A small multi-label image tagger, trained from scratch.
Model: 3.41M parameters, 32-pixel images, norm rmsnorm, activation gelu, patch size [2, 2], widths [96, 192, 384].
Training: adamw at rate 0.0014, batches of 64.
Data: trained on flat shapes of many kinds, plain or patterned, on busy backdrops, 195000 training examples, 1.4 epochs.
Rows from block 2 of a small multi-label image tagger, named by matrix and row number. Rows with one number belong to one neuron. Each number is 50 + 10 x the weight over its row's rms, rounded and kept within 0 to 99. All counts start at 0.
After each neuron's rows are labels from the 100 images, of 14976, where the neuron reaches its highest value: "responds to" is what is common among them. Only what is clearly more common there than usual is listed. The data: flat shapes of many kinds, plain or patterned, on busy backdrops. In brackets: how many of the 100, against the usual share in percent.
# fc1: MLP up (model.blocks.2.mlp.fc1.weight, 384x192), inputs 0-47
# fc2: MLP down (model.blocks.2.mlp.fc2.weight, 192x384, transposed), outputs 0-47

fc1.282:41 59 63 48 49 38 53 46 43 34 64 28 41 47 35 62 43 51 56 48 40 40 39 42 42 53 53 52 44 59 39 54 58 46 37 40 54 61 74 54 77 72 51 59 48 41 30 43
fc2.282:59 38 50 36 61 48 46 31 58 68 46 65 50 43 64 48 56 72 44 72 49 34 50 48 53 63 63 46 62 46 53 70 46 30 66 73 53 42 34 52 32 40 49 55 50 52 49 40
responds to: purple shape (100 vs 22.1); its colour: purple (50 vs 8.5)

fc1.89:54 45 43 49 76 63 58 51 46 28 51 48 48 52 42 49 48 47 46 39 49 45 55 58 58 54 55 46 49 48 55 47 46 65 53 43 49 37 55 48 45 39 48 43 48 54 59 46
fc2.89:43 56 46 70 61 44 57 39 65 38 73 40 39 39 46 42 31 52 52 45 42 61 61 61 43 50 48 68 36 66 40 61 58 53 43 44 52 59 57 57 54 44 49 58 63 43 67 34
responds to: green shape (94 vs 22.6); count: five (47 vs 18.1)

fc1.368:56 50 45 47 74 64 61 53 36 33 51 43 41 53 34 54 57 44 40 44 43 50 66 49 56 48 47 46 42 47 50 50 50 47 54 40 49 32 61 69 57 41 59 39 44 46 58 56
fc2.368:42 43 59 61 57 39 57 47 59 46 66 48 60 47 45 35 43 46 45 49 36 51 60 59 56 48 47 70 43 60 55 73 61 41 40 49 64 50 60 54 55 51 50 72 58 42 63 41
responds to: green shape (100 vs 22.6); count: five (48 vs 18.1)

fc1.243:30 55 53 49 49 49 42 48 46 48 52 44 47 44 37 38 47 51 50 58 60 59 52 46 38 38 48 53 42 53 38 31 51 51 55 46 38 51 48 58 48 58 65 42 49 50 40 67
fc2.243:56 43 34 55 56 56 52 25 55 58 55 50 41 46 57 51 46 77 50 60 56 48 54 50 47 77 67 51 54 58 54 65 51 41 54 77 56 61 52 41 60 46 37 52 54 43 54 32
responds to: brown shape (48 vs 22.3); black shape (45 vs 22.2); its colour: white (25 vs 8.2)

fc1.101:43 50 61 45 58 52 50 39 48 39 59 50 69 63 49 44 95 59 58 42 49 47 47 55 60 57 55 59 58 33 44 58 48 65 37 54 59 47 52 56 59 66 54 56 40 67 30 56
fc2.101:51 45 49 51 56 60 46 34 56 56 45 59 34 43 54 60 34 54 45 62 53 42 48 65 47 40 50 37 38 57 44 38 49 46 57 44 41 54 35 40 58 42 46 44 59 48 65 42
responds to: yellow shape (100 vs 22.4); its colour: yellow (59 vs 8.7)

fc1.257:71 63 48 55 41 36 49 67 45 62 47 54 46 48 45 76 38 27 49 47 43 41 46 41 46 62 38 48 32 52 62 67 52 34 56 36 61 54 60 53 57 49 53 53 45 46 58 43
fc2.257:39 50 34 59 71 51 45 35 58 58 57 50 29 53 42 49 28 50 47 54 53 54 66 59 47 42 43 53 51 49 50 41 59 68 50 51 37 49 46 51 72 54 62 44 46 66 62 66
responds to: red shape (100 vs 21.7); its colour: red (48 vs 8.2)

fc1.115:49 46 71 58 49 54 54 80 38 39 44 49 55 42 41 45 47 44 49 53 44 52 55 49 48 38 33 60 55 48 53 39 60 60 49 40 47 35 52 52 64 42 58 48 47 57 44 47
fc2.115:60 49 49 30 50 58 45 58 52 63 48 66 37 40 51 56 69 48 50 49 59 59 50 49 35 59 46 43 61 42 37 37 44 53 53 54 32 51 55 62 37 39 58 38 78 58 56 49
responds to: teal shape (100 vs 22.4); count: five (38 vs 18.1)

fc1.143:54 49 60 58 40 38 53 86 39 43 49 48 56 49 37 44 48 42 48 55 44 48 52 49 47 39 30 56 52 46 61 38 58 53 54 42 53 34 60 58 55 44 62 40 43 52 45 52
fc2.143:63 50 49 28 47 59 41 56 50 61 45 65 38 44 46 61 70 51 53 50 69 55 43 48 35 56 43 39 59 40 36 33 38 52 54 53 32 50 53 62 39 43 60 33 70 64 49 53
responds to: teal shape (100 vs 22.4); its colour: teal (26 vs 8.2)

fc1.312:47 51 59 50 42 40 53 73 34 53 41 53 68 44 44 48 39 37 51 49 49 48 49 61 51 23 42 40 37 52 45 30 47 74 51 49 38 39 55 54 58 45 53 49 42 48 35 50
fc2.312:61 55 52 45 34 64 65 59 66 64 21 51 56 38 54 56 56 42 37 47 37 45 47 50 47 51 45 56 49 41 41 50 63 62 50 48 47 46 49 48 36 39 47 57 59 53 59 38
responds to: brown shape (83 vs 22.3); count: five (44 vs 18.1); its colour: brown (25 vs 8.3)

fc1.336:52 52 41 60 35 40 45 48 37 16 59 38 43 42 49 50 40 46 65 52 54 71 46 56 52 62 55 62 56 56 66 59 56 37 50 19 57 56 53 50 30 56 53 54 44 49 38 60
fc2.336:55 59 51 36 31 52 36 60 46 37 38 37 51 34 51 63 59 45 59 53 55 43 49 53 36 53 48 56 67 58 51 57 44 41 51 40 64 50 49 49 45 52 55 42 43 40 51 38
responds to: purple shape (85 vs 22.1); count: five (44 vs 18.1)

fc1.327:49 40 52 60 44 46 52 46 52 26 63 33 40 44 39 51 46 39 46 49 46 50 49 50 49 65 56 51 47 42 49 59 55 33 45 17 65 61 60 58 61 67 58 56 43 47 31 55
fc2.327:64 55 64 24 59 58 43 44 66 66 43 62 38 53 48 68 64 49 44 52 44 41 41 53 55 42 54 47 54 45 45 64 37 42 47 58 75 52 52 46 52 52 53 41 38 62 65 50
responds to: purple shape (100 vs 22.1); its colour: purple (29 vs 8.5)

fc1.222:47 49 49 51 37 46 38 74 51 61 46 61 49 61 41 44 49 25 47 50 58 42 56 39 44 56 23 57 41 41 56 45 77 38 61 19 40 32 65 63 54 62 60 49 33 52 30 51
fc2.222:41 50 35 66 53 40 47 39 63 54 70 33 25 56 35 52 33 45 41 51 50 58 55 55 44 43 40 62 52 45 50 45 47 44 41 39 41 57 53 46 72 64 61 35 52 54 58 60
responds to: red shape (100 vs 21.7); its colour: red (37 vs 8.2)

fc1.39:50 50 58 53 49 43 44 61 43 19 44 50 63 45 42 46 63 49 52 41 52 61 40 57 71 54 49 37 53 54 38 47 44 61 44 43 49 43 54 44 50 56 51 50 44 51 42 57
fc2.39:43 48 36 66 54 44 43 39 40 38 60 36 40 33 50 49 29 56 68 55 68 58 67 63 26 49 42 61 54 59 47 34 49 58 55 46 28 51 44 54 57 38 57 38 54 49 51 45
responds to: yellow shape (93 vs 22.4); count: five (38 vs 18.1); its colour: yellow (27 vs 8.7)

fc1.279:40 45 52 50 46 49 39 72 50 63 51 55 50 64 38 38 47 27 42 51 55 39 59 35 40 56 16 58 33 37 47 42 77 46 56 26 44 45 56 66 56 64 60 46 41 44 32 48
fc2.279:42 54 44 69 45 38 50 43 61 53 65 31 26 53 40 56 34 41 40 51 54 56 48 48 45 46 38 64 53 48 51 46 40 37 38 36 43 59 55 42 70 63 54 36 57 46 59 53
responds to: red shape (100 vs 21.7); its colour: red (29 vs 8.2)

fc1.24:59 52 49 40 35 37 47 60 43 62 43 63 41 49 44 73 50 27 49 50 48 32 38 39 42 67 43 40 42 47 66 63 54 33 52 24 57 49 62 53 61 53 47 59 40 51 43 42
fc2.24:42 50 26 61 66 47 49 31 64 61 65 45 25 54 41 47 30 53 45 53 51 55 67 57 43 47 43 56 56 47 47 47 58 63 48 52 39 52 45 49 67 52 57 38 49 66 61 57
responds to: red shape (100 vs 21.7); its colour: red (60 vs 8.2)

fc1.369:49 51 59 55 59 44 55 53 46 17 52 42 66 47 50 51 69 55 46 37 44 53 38 62 68 53 55 44 56 52 38 53 49 66 51 49 50 42 58 46 54 52 51 50 46 46 38 55
fc2.369:49 52 39 59 57 50 45 27 52 43 59 42 27 37 52 55 34 59 64 54 66 55 61 71 33 50 46 54 47 55 38 37 38 54 54 45 31 54 41 52 51 37 51 35 54 53 54 45
responds to: yellow shape (100 vs 22.4); its colour: yellow (36 vs 8.7)

fc1.365:52 47 60 54 46 49 51 41 48 24 59 39 42 47 32 58 45 41 42 51 35 51 47 49 49 64 55 52 46 46 49 58 59 33 44 07 66 60 62 56 66 61 62 55 41 46 38 52
fc2.365:64 56 63 23 60 58 44 47 63 63 49 62 40 57 44 66 68 50 46 48 44 46 41 52 56 41 54 44 52 42 45 63 37 47 47 56 75 51 56 49 52 54 59 39 38 64 61 56
responds to: purple shape (100 vs 22.1); its colour: purple (27 vs 8.5)

fc1.381:45 55 57 46 60 35 56 45 38 49 66 49 66 40 43 42 56 48 45 49 44 53 58 40 46 53 46 49 37 38 38 39 43 50 52 49 42 50 55 67 46 48 68 34 58 54 39 58
fc2.381:63 54 42 51 57 58 51 42 51 54 44 50 57 47 74 62 53 63 47 60 50 39 49 40 55 68 63 50 50 49 53 64 56 47 62 73 55 47 40 48 46 38 27 59 44 43 51 24
responds to: green shape (100 vs 22.6); its colour: green (58 vs 8.4)

fc1.334:51 44 63 57 41 47 54 88 45 34 49 50 43 55 41 43 41 49 45 53 46 56 54 51 48 33 35 61 50 49 58 35 58 57 55 40 52 36 61 50 56 44 54 41 57 56 47 48
fc2.334:59 55 43 31 41 56 42 61 53 63 42 58 38 33 52 57 67 52 51 56 68 55 49 45 32 63 42 45 66 45 38 36 44 55 58 57 32 50 47 59 29 37 57 36 75 57 52 45
responds to: teal shape (100 vs 22.4)

fc1.278:44 56 53 57 50 43 47 59 38 55 46 53 72 54 47 45 41 40 49 42 44 50 53 61 47 25 33 52 36 52 54 32 48 70 45 48 48 47 56 56 45 57 56 46 47 47 26 52
fc2.278:56 60 57 51 50 57 56 49 67 54 28 46 55 38 62 60 51 49 32 51 42 46 43 49 44 42 53 63 41 39 38 49 67 62 51 58 43 38 44 49 46 39 43 58 48 55 58 35
responds to: brown shape (98 vs 22.3); its colour: brown (40 vs 8.3)

fc1.171:56 52 58 59 38 39 48 83 39 44 42 55 54 46 42 51 42 43 51 52 49 50 52 48 55 38 28 53 54 38 55 40 58 61 52 40 41 37 49 56 54 46 60 39 44 52 35 42
fc2.171:67 48 49 28 57 61 41 47 53 62 49 67 35 48 47 65 71 52 49 46 66 54 39 50 37 54 47 37 53 38 34 36 38 49 49 55 36 48 55 65 43 45 60 33 65 65 49 56
responds to: teal shape (100 vs 22.4); its colour: teal (27 vs 8.2)

fc1.303:49 49 57 46 26 48 43 60 58 37 60 35 42 51 60 48 60 50 53 54 56 55 40 62 56 39 59 46 65 39 48 40 39 51 53 41 40 27 39 52 45 46 39 51 34 49 30 52
fc2.303:49 52 32 49 32 62 54 46 47 51 45 47 49 37 51 55 46 63 55 54 53 48 47 52 44 66 61 44 52 73 49 51 41 50 54 54 54 70 51 37 42 49 42 49 68 32 55 35
responds to: brown shape (63 vs 22.3); white shape (45 vs 21.6)

fc1.215:52 58 49 56 54 40 55 66 62 51 46 48 70 45 49 53 45 29 46 18 49 54 54 54 45 49 50 64 45 47 74 53 58 77 57 55 50 38 51 53 62 43 50 47 54 54 69 52
fc2.215:59 46 55 50 54 78 54 48 37 52 52 68 53 55 37 53 52 54 76 36 58 49 45 62 57 57 52 29 39 57 43 43 55 59 52 56 51 73 63 56 60 52 51 58 61 58 42 60
responds to: orange shape (96 vs 22.3); its colour: orange (33 vs 8.6)

fc1.61:58 44 51 66 42 54 56 44 43 26 53 40 45 47 35 57 43 40 47 38 46 45 50 43 54 62 50 44 51 49 50 54 57 38 52 23 58 57 64 56 62 64 58 52 45 54 41 45
fc2.61:58 56 72 35 68 64 52 39 67 68 45 66 36 56 41 66 56 54 41 44 43 46 34 38 60 32 55 38 39 41 38 46 47 56 49 59 62 52 59 49 63 55 54 43 39 71 61 63
responds to: purple shape (100 vs 22.1); its colour: purple (37 vs 8.5)

fc1.233:46 44 50 58 49 43 47 46 43 19 57 34 40 53 32 51 35 36 40 47 48 51 49 50 39 60 53 50 43 44 57 59 59 34 55 16 58 63 59 58 63 63 54 52 41 47 34 56
fc2.233:66 58 60 23 59 60 47 46 66 66 46 62 35 53 43 67 68 49 47 45 43 48 41 48 54 42 53 47 53 43 44 62 38 47 46 55 73 56 57 47 53 52 54 39 42 65 66 53
responds to: purple shape (100 vs 22.1); its colour: purple (27 vs 8.5)

fc1.31:47 56 73 53 30 58 48 71 47 66 47 59 51 50 40 47 50 29 60 42 62 66 55 50 39 32 46 47 46 57 39 41 48 63 52 47 43 41 54 53 62 44 56 49 51 55 51 60
fc2.31:55 50 47 49 32 61 71 54 58 74 31 53 56 41 48 42 53 42 45 46 32 48 56 56 55 57 47 57 62 52 53 73 65 53 48 50 55 57 53 41 39 39 37 68 66 49 62 40
responds to: orange shape (70 vs 22.3)

fc1.159:61 49 56 46 62 49 64 54 39 41 46 49 46 38 42 54 59 44 55 45 29 55 72 61 60 45 44 59 41 42 51 45 46 49 53 46 56 35 69 61 52 42 61 45 53 60 65 50
fc2.159:39 35 59 58 55 35 55 40 48 42 57 43 66 47 48 34 50 41 49 52 31 39 52 53 60 47 47 68 45 58 64 74 56 34 40 48 62 44 62 56 51 55 53 72 45 36 47 43
responds to: green shape (100 vs 22.6); its colour: green (34 vs 8.4)